From a checkpoint of a small self-supervised audio encoder (BEST-RQ).
Model: 20.4M parameters, log mel input, activation relu, num experts 8, layers 16, width 320.
Training: 3400 steps, batches of 64.
Data: trained on simulated modem signals in the audio band, 2.8 epochs.
Rows from block 12, named by matrix and row number. Rows with one number belong to one attention dimension. Each number is 500 + 50 x the weight over the matrix's rms, rounded and kept within 0 to 999. All counts start at 0. Numbers have three digits each.
# q: attention query (model.blocks.12.attn.q.weight, 320x320), inputs 160-319
# k: attention key (model.blocks.12.attn.k.weight, 320x320), inputs 160-319
q.138:534480490471512423478565507521518567498410388517497524455531522499517483438444530461449542485461552492456489501545537462489549586473523533491420509498450485453445545513501509511517547563527433501480609459557633468444567554543499513485503526518518566455548480507503449400483496501467449560493499573415513484563375452531579488504503481464558509516556444509503523494515547502429479489451576584431528510526495544517486460506558539507485481399392595468469536522497516471498462513484544
q.139:476439440673535468421511545511537482441516546524524468493462509528390457582440487519659484511541485469565447489504572480524534491525518472538518571555535438548481456554489498440532519480525468523444517492479491513498501512449557468495423480511570505499433578488434561452487436493566491565523491545574524530459503568554505460575377537529527519470527426550483527465475545535479488496447511445470528458544449455614458592499493425395482518460465495390472469380454534549523523506534507
q.140:464510527527542574479457490550519414493521495477479560468411473526516500562470381540395424510531639462486606581477473535585415524467541494527563503518532524515404546512534464512486512465593502582508500518554455428537463468506506504444533490407524467547541449585413432593543492445488526492580375376480432511537493507564486516489453478438585546426577538558540413473412545419543474552523488491464515572560382533492559428497457535427457505466470467459524511539559499524462472585451465
q.141:474532453482485588496544524441589534494399597534564403503526472575462445528640483535592501549537551417546446515490513513518511470472527422590558464445548463475443515515530440508517524426497472499515434520406516554543446524510521586472445461498611507454548495430455544507376552502518483604484530465562510540501530522493491482534473510473539553545478527552411429496401489552503561408528469455583404504468533541483618366511528412540400461493560499557475492451503531468459510480559532
q.142:546445538571523458477527489480575488508462480468552493502488464513395529526427462523498462591517486510436515470499464475441539439408484500532446523491497461402481457468541477443567545463568545518501471526566486453474530460567482486491488551523498501466501495525571409387536570525525508419523456622610512423413507562511567451503434595484495516475558473534371525551528472531457586555572599560415405498551451591448489433532599531458416548494491568537523517519508499482577482456569494
q.143:456521551515503436525510446427519509573448470532453463399507547488591529501523560468543550502467443536549505456643509506477399493528574594455458565477459452620537447469504407452528555502475466379455533510464446493449566443444467340373417519473551470518525568506601604437461533476503475513498445504568487477518517533455528401501541528516561473533627486435487429540489484542428502560531413557542414487490564552541496565409510477412437521535484503484488469466541381517567528578538529
q.144:495509525461530473481548366355479417434472473513480531527526449555538541494533449376501549476403544584498420474525477531384567520427515482446475572554482596432507482419480468474554491509465608402445431545579536506471517509565605564525496469548543472503515499446490470472558436471535485509455546589466486458479551549583504545494552536472393420513474541531497676450574510517475547526500445544376530426494448590484575562478485523512537416564623535508401499494421556523547531464606473
q.145:480533509458523483436505508449493432499477453525546447592559461458518436488495671468387497522430492461493492471552520579521594513535514601583492568410498523572590533567457418509438521494430537469493646494518526569504481573570410398474474397521459535480484426486399492492607533516466527428492538476531519559593452504388434485500564517562447443522371546506446496586546525446389465459435509499510491438459493424461464494476493442580410503426426522430564562530450603527430477458479491
q.146:491460431524514502545478483547457492530586481485566535492558506530540509516540482478600558441494557396467531513419510533508484452570484528470573481564449497536558503592490488430549504571524526508532492516518511572491474549502548469479426475457431530568537564501427479534388508469552591399428471485490587502526465478486431575490512475505537505491497467458500490494529584528518406433441551489499496510513410426461507371544403556496503505532467530538452535458541474495569488459567525
q.147:539512457520481471471492696546572522407509540545535484396508422479481489545504434512531569483515430538513512443377404554538516518358475499541506471604584466586507544483542461545364508553535543448457550426505524544461460439522563494551464404477558539520576508591471405559489527447421543555431526487507502572423547572545546538484436488521472574418521496544479583526491387483533487575410495569569432498454560456518524466458474527602430459492495381476581451380650527585398516534517561
q.148:549482492415549480441449503571553487464567547464486472445444494492474459598496492554465513602424459481641512451514519477523390477525524463469438441538509453509531461463484574478464557477499485469549572398573495481502419537494454476489477575455470529411509615465504545499489495494436501472506507481429552505510612388491505545473508461548487456475528462532480533482560416518512475504363507484479481490454473533536488442467572509543526531471522433443454509465523576574585519508576501
q.149:485515500581550499461589471509551549492392467428484502528494468521544552453545500525569512517488522506566509484553483483472508469543609433516480427529370528465524486556491408472455546542458501584486545457474493500429536501511509476436506499488483607531414575497410516466487526432510482467562404473508455415518493493485572580489472507500510436461484448450453562429469509378518515523561393488496460559474438464556552414515473505574494548469474544456533534511534504491572443533525512
q.150:479567532573494514551554447511442475506490449508485477469470535470504471513469504454459493531505568627511500496494468547556571517506421507500434467460501435423459590518532505502557377425461463489494429536508547428541466550522477599451477497514520565465546432507532455517475600533468493497422506471511543434443455445438470412433479525622472532491465530437425462512507466567537469461492564540509416462507515393428442532462507614511391567457445441577582581605434479426493521455561461
q.151:468471498523484432476517504465519514500486535532504452507487633519440542440433545585470448527452373413481425561539485447494512513409576546549479481542500443443486556412477560460523444516539536625479509492509455439416501433562473559561448474529534408527487535530556494439501574482494469489481458493581455466533571562494443402500558615528603484564459471507501381443503470499531586559543476539459490497500444579530555544561469568515579570540480494412527462474528560517559469555467535
q.152:471460508529533503500486559544465523530520480547481466518535531467601486461505454447504530459514501486532536466617469445597482468419475450519579504485509515418565520474437400527483575518474460508462527466509490494390496554569495416420456572436433510520408495473540468493481463540548506513505582549485529486536496460545584566497464442543492535564500458446563502589457457510466505540512462487549493573541564545525525468542359520484507501527507489555572412567494491484536532518563495
q.153:520551559529484503501444449512462518585466540518564483575481538529464476425495489483472563599489481491446520421476518488522530404615537542564545514456518613570473500493551448503539469603456551596510578490500462513509452512536493534500481539375473541505484559481449405452509495519586479406496487501501477668560472543392522471533477563507525543446539458485509537526473549513489440507449465537537533484500495485457578532563486472427414476510560483480563498516537446506482492551531423
q.154:639553433507520561507377488605511483533555502513469533528490563523508492486624533458498408460494501434556446536627545457608426515493475572511555485552546450538590446515445528510374555583545494493502488444533534513509589513464506440433602445524440427507355492461563451518461347513518539560503497503456504478514556506556487435529519507462531569519523549512549375589415494400511512510497485521552446539410543558461576626595439473517469480547462587428362463498508509537522482590440500
q.155:516513501465539502502410495505546529548475420528539516507525437521438540409565475641539476468519481445544490489624484518480458487508545446500480547563422539531537554496512435515516562533530548520519530452474476498482510573547450403498455544446514417459443561468514527436458433570536557510468523497485558475574486647481517446571478471423489618544437492442443434538498515516485476550496504479611425463493388495473512460559529475484500587580445461521501514426541520494463535475532531
q.156:535446503549520483558465444523486522458525519466531504550491557454512539503533485522435434532522502510543454498477511563496511434594463527480514526484375534481487538561450456531552419453492464483508476551443450530515515493521491541509557613471419479508534524489505578520533391536578482470500469442439508423477499590523588503492516491542530553541479610514479534452519535589504553422519466338459566484513529506547512428516462620419551522437491434555520462536553585470494502492444403
q.157:506510496463558525534519395530461382496551507485485536421538490539525522495490519488483564479478475473449477455460534553485571576485375486483518479454535583424370491450468515465432601464460536508516508573583487439534464454411444600534612394539491536534576502454486509461530492526558521423566564495537580466452516461403534460488501472484577524561587472444507546536553555523488466440517556446451492527456455501533480570497559510476515525435499499546523447414459573534543466478504429
q.158:620437570517474520465544498517531545545524428551518493550550483501516522490514528451518551506456456508594488432434566523488452504448444535411532419536494498537538465450550524501541576516508480516555503527422544522505476479496530559595551558458415474496517460579432506440409588530482508449467532506521487481524414557465428505437458497506498490452539506561418477458503532475465476469553461507559502515434439483476446515521489510514570486578604479441533466593546445475548531524465564
q.159:490475548509588402490593576443510456526588474507500508418460464539575414544483535425508458479454436528581585456509488607487518455551546553481526523479391533479480506514436496544490440393453420465424493448500486462600541537543478434473462631505411479487466497418535389530616536428457482442532525450498547523443625460500531539466537432450539455442443567474510494557547432544491399498546501491462485522493515499546469491416426562438562514496506533569545489541486481609489457581450483
q.160:509486492584529489542426472538491466587515530498526520443451478509484518442519494574605482548456521500545511492512495595483505511494563437513472494542529595443417531586446472550425448534562492471413472437412511592441510459475510512546499484482562499540560644509546456484529488495485527572363543563421458433519447461523500454494481492447490514484495559509551495494507553519553513481429538396509519392527478486442476506560475504503577447519551557460473451523473517579584427562536408
q.161:447488504505460511466543648512459535443457474462495438560511501512547538482558517521552559586513525577531476568484551457568521398589456494504496493469638442395576581381503592577648505485523448485450436481464488445588506484477516487555490464487502533483472551456531608488461428427474508483489580564554435534454506547453453503401522577571480435567550492496586436405482504542471472496523484591508488484462449487449422436434506486550571483490495493526521515511472527394482433504477476
q.162:521552437548497515538552528552532504498563541466554488533476548477516488442515434483415478511481486409529419496577579460471416502479583523367519503501541539406544577522537438541514499440517498458566573492443438421402475539505505457459480545497558548515539396447445550554379563526503530534462638481428482454425462547463532517487556527484556503489463499485526506406477420531485468496483445490509536503438541529563491559426495493583514536481497591434485501523587479558406496463542562
q.163:443467524574459558532425508548489502538469503488523602506513464453450522497567465412509502494550449518555529541673534472477509491494590498470463574484514493506517445470454550462485412557472526602514577491540423468524474424528438462552461531536527532539525477507512552465467423465534464515481438563570521522486466478471415508472541465518510536465508418519534446468474558519522470639512390536519505515482437489508497448476484473636439466617593510548498546487461503566448463547493548
q.164:510615530460493471459407467397617512461454540542519474492535439524547535565610611450553407548494510486465460552523466508458448484496480537432545428547505498508452503594595474432510566525532460583490459459455508483534599479582468499508421530541546574565548529547485507452455483499433501465488511564498562513480494522523482567456450517448428492494614433513434427521575476468551539582532502537488403516494413504514478488492493510498531522537585450542454567417493409437523512427502490
q.165:483477553521520515488592508542524488496505476464490505528533550500580427542527583451386605532509482589459467538466465587631537497547477589513489509457497576503587431530571541605479491543483602395508493528459518489545482545516464534458575462513443513482489411494519452514475509491434556485545670515415469573462531454371508481482451463516501415546434581588548551518508494526508532401552471472568511540531458495525512451410495577479514495571570445532452495509454523498523540544491524
q.166:432524534457444466589545497524539521540596522504488484510489586516481439514541534500501518512491610414564533511403428426551497449434504480501484483457452516548513423546443406483494447485587539546507440510439519536538563546592508455530499561502573469559463502519539497637445460542519497562411563513422482523471457484539546591436486512418569514460439463412402566436516523579511546516531508469474577626540529483548501488489526361543448476458528522500525559493517459525539417472535466
q.167:438519521502570470495404490484450586528454496499522574452509480545451583582512532472322535523524453395563527548517503467527507502496546488553492558510358518470505473546486511545570426544583463461556419462398467604448539488554520546415551581484515438514515515523483487428535471436499533527387500442490476401503552459438469412464493494587454643466510588472537467563525476529489489504547569480477431483605580495540424461603394470496387485543545480477492471532462577559519579519610517
q.168:539513499499522459530621497460443487547459336549475544453491521579411571438510542493535517542460540590421488469506412469505505451537389426501457414527531551525488447529484424505446513515436512557436479514560437473507435473497460519500421515493477469466689456455536546510520627483492509467472521488508548493429510451520426483589524451479542495573464554498526533537499467470523533424502479514535411517487563484520551560504502458459497455509606426580485530502573477562483549463509530
q.169:549525502356552539475465518527495510456448455491549492442519464496458412483374414612474458506488563502557552476534503487554548550463447649452569465552552444543408589450435579489391484502553482454436519540552514562538540484538507462599490542498571536474546541519508504588506417491562479585383409503460573500397480508459481493435620455534439458567363392601440525411542497405439482446475526549560531545511635536540468562541503498544554372520397555454544394495567466586550457401481510
q.170:528415474522457489544414509585544576443548518547493435515446520465508511484510514519438553508496542555456484567399490397448580561501518477602546521486502417546543508512405522501527469412559531481464565460487496466536466483493498413461433439535547545505539545464558500505405557497492478560481498556567541542404543493538438491540588466464510541565555578604482474554556524472493536591461527460576458488478452412465480470494565507530461525425511471520478508511455417487478497389406492
q.171:547481445379524474501494514431470465571458476500499395508466502499486557608513524509507361460565481532504567575559462501494618483511586502545513513467522512474530487455444514589561501496501543470461545489575496509380559551409551514507551478488416459462547478596487579445612550565520481461461406500480486473441500520475552469502485520626538495489492516495534488632507456393533515466405453553474488431479577540556496528501552398508529444460499457470483413483515533488446449472475469
q.172:543470509431364500501474470467464419524542489445577469572381509459490513491409494494486475504494509482606440433466442462636500539497601465397468530473500509460488481558517513527556545479483426521582521498495545508542547523493543456482579465438524507573481516489479546465582504520516560556581475471532423509465420431537466559569532488481452455452464472483458470568517527520501560422492443448463428404558560433481568525513546477545495485521544555537538510639497469486456497485540462
q.173:537543496440504471526463469609508421543516419505523534586544467516517469478493466554498557575610443570475510540532544512494509443484529525495512492487479407540495556561600588528595463482454476464487409506490490538477531451486404513550480473475529594516512448501471371481589441464544494453515540517503589510485419490470484475510513507495492432546493512481453543522395552473488442430477565513457494427430425526539553528455554474512471449555517567521561463573453592556597530512493481
q.174:547472592411494452486486426466459433485560569469414445472499499478392510562464533511564581391550604525462475509494438543489507480531527556494514469570466501458509510528443455449493465531461529554516556503570442552528516504555470600537536483454506490449477479430519521473629509487429441363527412409573583423458429508469502528509451496500540494548472628501596522511486461433537491460505525481518509494503484572554528534424488602529465486486502397497419516509644469492473468475397477
q.175:433520518482656468484324489504468557457468511546451561450459418477563490512499451422530455558438474491459485575491463480499524543450449444488555492615554454489612464489550521510509541528526527476480424478524507484529544398482508478502499472480403520447443522512524455512543547420455477488481495497481509516471488567502456493579513531566515424487526528482569594459571501465540447465479457531472410607465437712467526614419409474369533569488562480462543486410506466582407485432528489
q.176:524480437434462511452452528509571535521571468482491562486435462506452501557495426556556457512470488435536512561506445467523513578368461530581496609473539521444494470480540507496421502483442538553478414441519484516509559514554416602552584555503542521514524581444599553555479594516513499487481442533531503483493451525533544509534512473494496414493501539531499451537483556535570483412523518468463613474521546567489560565526520514493483501498495400438484432480484515519502474519531514
q.177:520519480479393589436536503479483510461462492510458473524575508501543566500564432536488518531458512514529561518516496486492485542551431478504470531488483476537476567523521537455462565543456462501469560550482562484454521455522453585451471477579467552434452506535594418513596484544568478538496460487482467469612455462520477487490484518461557417509501531504538499578432483476446459470488558515578580505555426460453536515550610418540473567404579499479600522473401568403505564520455560
q.178:471532574542531465403450496507480533615443513516483440482382441453379495551497557501480628489535477442464561557512433514472465508444559536499509536480449532411529527518511564519426496546520478550473543500535412483482548560644523509456457489488605482532537398580570566583447542431452482487423505578546509550574485481463497528472500479494448470494489463518441608541571466466620441568440524494559473530489459573515448407453545454543510581519450509501482470540554577508454521472489542
q.179:566511426548512520519464549541519462532544472551530517494490542544545559491634431567470526565474460493498513507569486533456499513502540477460465426549527451397550502425493414448532484522461525523556481461494497588488432463492475508500461488466503545449443530441499592452426519434519445505507504480525486512468499453543506505593506479496372404441484570575539480582464584582489489447462467462524493408528403487465481475493514503530530516518541486551578451523504472615546495514452448
k.138:467457439521477453510514503488446535531551535537528478459579460466470516530528591509478520421513568576539586465500451482491601548481549545470488539490471459545491492449501547476388502536635552505532580495579464504452491428429497511514502438415564533420523493539551469522445394514428480475532546584447559413487577467561524472438485467568456543501482506502532502488476463504613546533555517560480558543436465558494408522624627446508546499522583490532512522537546562580526544450411558
k.139:535530537494530487558474401385507454548484516476455571463465386506480540559515484454479515481524524501495524528505470462525460475447482532418383417527516393522393450467507497554612574495557537548525440408542445433506444482532511502467442438540577531546471504555516479525532508399502414564468430548458473498351490544550536410559430484480511523445492415434430588543597505416461519523503517618598473560527461463484496598404493383479484524470511438570496549586576533450490429542399441
k.140:474480463425519430520624457524487467490499530530472513432475491404525529513465555560466467444524519565409556531461462494540528562541554466594455420487477468495461521508446553526389557521488522514464435561566509479495515546514546479507451483508484547470508451505547441551519514490448537547525470369440548464533461500507531535374480514495531484413374518573569480572495460528548491480511510497499558474489456518454480479549516497527516447506546576507460469528496547475512555457585502
k.141:538441433492507503481439395472518542568492503476465497347524522424488430468484544465537515503467508509515564579605578468588556511535456498417497475523492542515454517488427496384496501511450465528448617496424462603502517382492529468461488565469489513515515521549522558513390508505487468478453558602555495494523550472455538534460498419488447544469548526446483464528438524507467409405530629491489513505512421494451467524505382522539582497585463471471462495615467530502528630530510448
k.142:488462532546525529467477373566405528462518506553560457537465494504484565533466435493553477552556489535417445514521542530529532473379588523551535471523466493554483535505494487443658521474605567534467549560418482483440424480515578495539495604460454532559547525559549395466461417558458449454510495524492479474481425487422481528427517480504556539463551506470495534441471512557480558514482489581478617522510497438469473488525561492478479471437486500451566501486491574437532492537539529
k.143:515490454476524529503496479427484454492540497556525471539481469565507547574449463468502511526482512470539479544469422543443576450485521457591434489466568471566479482551531475584503459559519559454558463593512460514487438549499474483498545585499524531618463505517561415420505504510509461580509444432543483521437544519484564456627420550496591612473476548531491501461503438578443527430447471457459502478464502578548558484480480507496447463444547502574551452420589521484480430583503519
k.144:463470490613489549501488468458450494550549406511479584507545447653470522455471485538476472504563550448493464476568576472479426435478456557422517502487495473428576543487445543453547502555507529495526554424443465570508523517498494411546436472445498559496436476507556581522635419466468435394418466552427545435508456507467543539435588526529460574535524560510495440461475506514505601479469431516538492518534523471559469498534541588498493462532452508439569598510538507592486416531458464
k.145:478475426466498543508474585601434472500522516531537485542572491424465460549563517534440526507466600459529550392448543494407591553604476500536610539478602437459468532511577494521460386434442541508506434521518583468543458513494461509493556583464496550428591446448449574514460529517528475508460592378456484456505557465438497532627478458551508547476385438469450450484530432502412477438472516378530510498537516521558550547483449479453540495506461482469549546407471494477436482428533610
k.146:472521568448535493474498495483436430535497472504491500582459476467463544398451504471390563453516523561480472497522483612476565512440465537547462528498510555484486482495470416584521513469448472458489492508532419531463480476453501508414528413608512478535557466497458498440508532542501536491572524502532513512497465548562551543502508517505532457507487460507485513426529521439459516463509462501570388533450435486459513608487445532464521483542531533483511439489488503451444430545464555
k.147:521534459452426514452431433560531505452501537476523465480448472511511518441510534577613502562462548549508481523439504516456514555346531496497529469477623549484533477504581384436495433509567400496541504428498498522378529522521427526503466553521538573520556559426540471531440474521423599502428464514487527531441429517619507468424558552538480505455546497508462391544578450553431519516503477486495558457482502468515473585555550516474505434458549461507487486452500390452491520524534522
k.148:562463433447520468325498558438504393559486530519531421478551453469545542518557573467581477538535513500532452555503381576461614427447509566482466417493463468521487443453560466430422603475584514523424534487487497460442478472506561374542470537444496465559508463473528463550513492615503481448481485561549496486546583394523515482522416572514445513518514543564448583563557485484443576640488620548491528547548508419487497490463510489470548478607462369369423516453538568487459538491539470
k.149:462580480490451520528512489520494516502583503558478542549384469524448534479496379532404543464458541518456488556578464526492497489550477489534468500485455537463422482502559485504526483609521550464598630437607564535449624553496481387488518548528508441590471479529510482561550486452530532472547491469527484425606519618541500495420449488501482608432583479503543582493556474456447507592486510475433497526494422560490522507460389465590418506480499556469521544591452491476531444459533440
k.150:483529474483513496597463434472499498518539492516508458503595519587452425500567428424482612576502551476462565481574564547467493516498473522625511535452540471501530538514517461536462529438472480435506414562500482424529458469475559450474451441495499503540540443451480476503503500458542463543504572420554502532522490521595501469524480461521437459439372489622489560536508481581480495475519504525493420399443434516447454447435537470431504547389482560527632548390501544464546533569440537
k.151:581468513584392509457369495412523498454517544538443563496558564479555392505314537566566485495535509426476526546481551508532564564444381380444409526482528589433480496538350604502431481421534545530547470500503566564543559398549501496546621497511471490472556533519437594493394501452563418546538554575498567501521478545453539555447422526402531403550437580529548482502458512429539459401451541470368504472501445597508417398492551519577467473538523532555293613549386511586575526448455528
k.152:594551494564549419493439417559500532469502477445557570492580502513476415572507495541530374499456563505540504520458486553569606487529383496421583540550545541425502417464451525428592487451506479467459478531527488497437539531507513544552623566539478493502457588520454535500589471526522511495546494488497518543509476499548512496531475534444428483514445497477530499568428457418594516416540527414460516476574522451552515461506478493413453497528539511535434454475481515392478499472529486
k.153:489430552422498431503606486473489470525437445454467480606482573484477505511551475433441424560456523521556496412533499524515528531603459459525547514504492522529474469571427453473498526400536526466522431469537503503450533383524484452509590524545607494476578497473534518476490514608423518467511425388451532513441476515508581505447522496505458443484497455517479528544589531458449448473475569491602540447437508467582535436438539566477534444484484537541467517484468462531496429465561597
k.154:552566446520447495424490597562590475501540431529553571519438471605478467528445436496532405474561564442488492518483406570529561528508454499476546501471600495475484509513535541513481495514552458553496505520476502486544545511527495548562578435515559574439420576503387523481475450479558553587574492611344487529507470540575503568551499461523558558595450620493433451570447504487570514454499552475452472507481485437447531415497468502526618518432520484496448517511443472518475505405452549
k.155:470596600517557440553433443463628487532539505511539543436529461509540520513429509525550484496483504486598539469563471493445521491478471453539545555498464626472495475477534481422523570500478599519569509476549525553463518512463482476522536490520509514464515521455455555515488478528553528545604487537544419569486514596460612500536503508515570392532472580542572522433514451501569512458466523447454483499511476512548511508419405565416473478548520416504407435550500517425399455439485532
k.156:512436539486568536549551397468439470527520461506503529545514519536522478508450621489456553483467535531463554460597626492525446522623488508477532616562532627539458537552423480520537583556471517468466419553585435547389464551558510487481585473524471413511552493516496527492529433537555455448484405516462509458557409491494475427514482579515565433482518460543532535506491512465507534424525455468525553542464452512567498471526494506449446420542538501504441476497486485549575508512542433
k.157:491527456559602547454482451448474631507477487466495516576492506510475473502550542479458456566491517492567470581539444525524561420552532506559537475509476394512492552446521508493586520544491539471517511514526509424526497479449509553514505630445477521541436443600556489462493561488570548384484466525491503495490545532519642487535508496558520492465516594559567557497429498500527502538506499551463415534535445440581514478552519418481585481549426573477563481472440499507446502516499639
k.158:463484458450534477434440491505472489407418480561463507454550391516530518520564485556565444473482497501474576463540495557426590447493525558490515513607445452513532507538479529504485416503506451469475515513507487312508486594445553441562406415520485500452487519546504425450503478489493483505449527550511548503500532456466522459536422529463541513573575536486431581501492536505550607486441482480492496485425511581451473492524471571555519452497432476513513519567429457541523467552426485
k.159:565461439431481506473481512518504507513532496518537468537488529491504484609548520509421526579526523546489505458432522535492559426560579493530610469492436498451526502456528471564558463508534482496467437508460407495455391622525482405593554408402523545559522441560442513540497480610452586544538553380561427548482462464504433457457572620563477534404542496512481533477523477541453409521409509487541540578544605460441513474479487463528447571431464457493535481532551508467556522424527506
k.160:437527520589411483539482410370529477440617399514518497561487407506514485503469524531454569496523500526495524489523509443413552413501480507487511476479449408483453457469569550521532534494574503467510518506575509479556572549473499499487490554525459444569532407465505446576506462554559573470428538498494552461515462523532489483463534527515470585435538407527499495492451566535437568531474556527431453379474502456465487568572547506526403479411536429529568596527487488469522512541597508
k.161:553508506545488509416448513502479504504569562563523457470493555539508506507464539435532497462514608479381484483425552491423455487565412417562369563510606553547487498424531513503514561416503574508522453517488465535454456476511503549533499386490516524430506438455461579495520478529498430451582553458526601483488503553482523548506429457483552494539528434564491554488536542497581422512545437520427518480500508443473528378491599491560582453567523571508445542518502461454519512561462526
k.162:455493472563544428499487527413508544507555472492492512509474478536494527575497495402491529480449572564455469527414487537608426552528495461506521513510547535515449579461510558474516482505486565430525477515551538517486565537539491519516508465503565420510486535453427524563534387432449503530554495527494422521513434543496400416529474469523493496478435469431527526456515441483507496487537460367591603552525536534440551451454412397508471455499479468489579516498476552504512474446445552
k.163:451453433620436414637446518336564480464536457520445486496415618519589474418529530404518569495485505512378573537568542532426567445513437512480472548420525539500392473480533431517544499550470495564462550476428502558539538461480562382448418564505455537519537539470464558458504535579461526535499485521500452436519577451506523446469434576501476417574584470520517481534498529526620478392482491477458534584597505483652545455563561484449452569408404465481490567472508403509541602499445504
k.164:544477481520567479473492559484521549587458478451548508423530521418450434518507449449605457493495416573488551611523512416512422501508367455506464528483429475431541428466504421472503483451496488563479515613512474536446501461570522510538495456519466467487504609483454513448564515426509468549555460565475464483531544459434524558445468440432488451478598581481582589536493502504543533502415506489458486481459295496561503453500529460516509484412476552566404513521488493564464540550495489
k.165:587566492439479575504499525564530427457498550480459510459489491592524589453499536483397506503471487541503418481339518396468572538532506474477609542488599417519506550476466511538495469509451453501489501478462527433497493605440495515457558533489474542508479437421423558541480480554510577542436506479492532634403537543511509541518638451519534537534542425466497471467443542425517446394594424439515427491515507430446440453421469582472545507542477513521540499501368448402398522463474492
k.166:455526496493555524481439537466449575558519480526466525504490447606551517496526449558470482511600478562551474599547586489551573467519546638483461482454468519494494541458550528445508513493491449545562503546528443511517483436580584487546448455371548497468447502523398530433514510401502493465598500398518534509506488578493522453496400555404425555492540518455504464570460457511537459572550525513477548543458414475468492553429442480588500602444521493557531467541500566435555450545487502
k.167:593477434576583498508494394529508451583503470465533500519548451484421509494504379505558543573530429487498546446540606444373621490431538599467535557454497533436492495560527573364471427462436508431429504526502532559533498506580535502539515490529395553440561531448480516342439476580545614521515401528462452590438524478603509478438552583480492452491534435516417574494396509502528488452562526542404555467447524508462504473479600425389501505409397506482462536482553447553488493455421487
k.168:498496540438484489434469492484498487473527450452589488548589463496485376476529484577576453569478520498570441546512446453509410520549539561485509526535548427487582418522532443451603532436544467429422466440481554414531614542431585486578522459542542487573405555473483451536545564533463510518500496444497503478466482510520459446500438528593501525483589511521450496461538492456517514474428425531511484431508488486456483575514451510568510470523588492530548511525491502509474475490523505
k.169:429463447406592433435541530447421555545544495519495486473540489503519518460578588547553449524512499543459527497511516540548536601547510527476524473482554520540482552486436537577505533450537525383528441478478522483500493549453480517520505588462557542451501536548605459412527587565498411469536543444541404521544518541459581369551475529498432531493416523536524509503483572398419476459556507441574581483502634604447470682481477571553528558595511537470504581576554536527517506528535454
k.170:482561483504459500417529513560396523469571538471540499457520538452555462443567384529495438439485512494451363607575530555444548471502572415487560456415529435516564460451524475555546524511550439478535531481438552464514534549449460444476445519438586488556452525499653428552500466380467444506488486557522543493463505520439451397536461418523457474449519463491524455494519531468525612491462479464503439533527431549576488486434481535473477477484610515567395562495582525494459490509474527
k.171:496461471435579539512458484493459556481470485518516460519523543541391485492543458466428510576547456539642567424481439491510570335469534425494574542522461506583527510457504486544528502511507502596438414560491497463489445529540531535472520529375591569455456451595502435464471629527475459386407527487516577540465552479504505460476452466419498576500555537549517488523555510560477466498558552489529485528556493454477429529436470506471533455613528408529558446536545602438578441538446511
k.172:484514536452528471556411514586487432439535558504485484511518579500456466533503505472488468431464485520542552483450486504486531410515514514549541469501511489442519621515553483566516540473510515459426512566479517534578510484489564431465536563433491469480502349455499481510542420507527490461533499593421535477525517481436517477435535444541358606569430538466515513496458503467491482621493588543550427441477449548472496532534485506459534479459519468546561500523477493525485569534472469
k.173:446496536595597488494464493440475533582503556495510569459451584428521532424490624490503491428472469505495596512574483449400493445479497536537580490566490530502412502370558440468543581429444509535559564504487439551511542528447508496507539555408415525547450460526573525513442532565482457500464523452523490427482527487591605486477476490524470462452459523419539553499481504465492486561438513625504494448433531513465588563503476563525501483569570536468506510483510511565548498411550569
k.174:418465423391476553495518542496462455484548421482553511472499495487493629447491546393420465444511481500436592486432519377473507513514593464455511403404545472449531418534564496560490476403465489432419478387500578483568430526558515447482424553528542509541476455499492500557471416532486447478490490566427510577489373461544551493487536488497472397489472611463512515617495490499497508491558513476485533506459409544518484487493519504502561570520534516632478419534412576536481580515438532
k.175:359498452477584465540448501527485490586534517524509563452472431483558448545500552467445452522492514462462530598571472564561373530513592419470518550517609471512421446579548482494510537466594511501434552516619527545492451451430488428521458450479501482484379546512515488475601547530518460503428549499527472538464485547528486433559464578586545453436538460472489584512531600495464504550481465565540498417618513417459480526556576464447389442558587517441528488560485534517565450466493408
k.176:536473482544584456412478529364469428504543503491488470445520478530500523496406463474570434503516545569572526533488496434510474490435521596485544475601434520443484531519408491483529506565529454559508523528427490621583500579455607462476468499490443452476544491462545529505483475496516543416454405510526545439527483529466567511503523538520456559424529514539498448531544502498534455472464579534461481571474582486543461508458569504451484552547568571442525464439510542620534463561539584
k.177:506498579464598517587439569505486538534429490614540530487555550377508441524436495557462529553505564450477469500443548449548494493527503489516581516505393563575490477612575522537500373492579514540484513534571519530485482452477431423418501473499430539641397457564551488504447532497499450569471462495555462454400441551491484522504512508606360524484516428550553495485470465538477444473479509528536463476580525412495462502541489509453486539466499538482522477451481452544502497538526488
k.178:489468503432487546492566548473528514435452521442509427494495559530530592514568590453532535463598521562518443553401459491483486567453441530578471528470569518481525470412452496483490564506545481472511510487546455508528502513464470477461526466508514540446459502490406455465486426509481466605536416434512476507469576441545551568486506464408550524509487570468554469578486536469616513523495488474510547490534475561488515549486538526426575477441459534435453527518465471573482519464426515
k.179:541535451526421470491513462427480507620571531490457551508422526503516528545428506522504506576542473434485491530482483524591504509447478534515403603443548477501403505555502526480543421500535513475527534540426515497507488562480487421440481513540418461450520550441533562519506520485552524494442617491419538531450486541571509526404468454473652547459519485426572523448478411585481478474476469390450479510526469478564605446619525455502472430508410426519565508449463497535498540453569485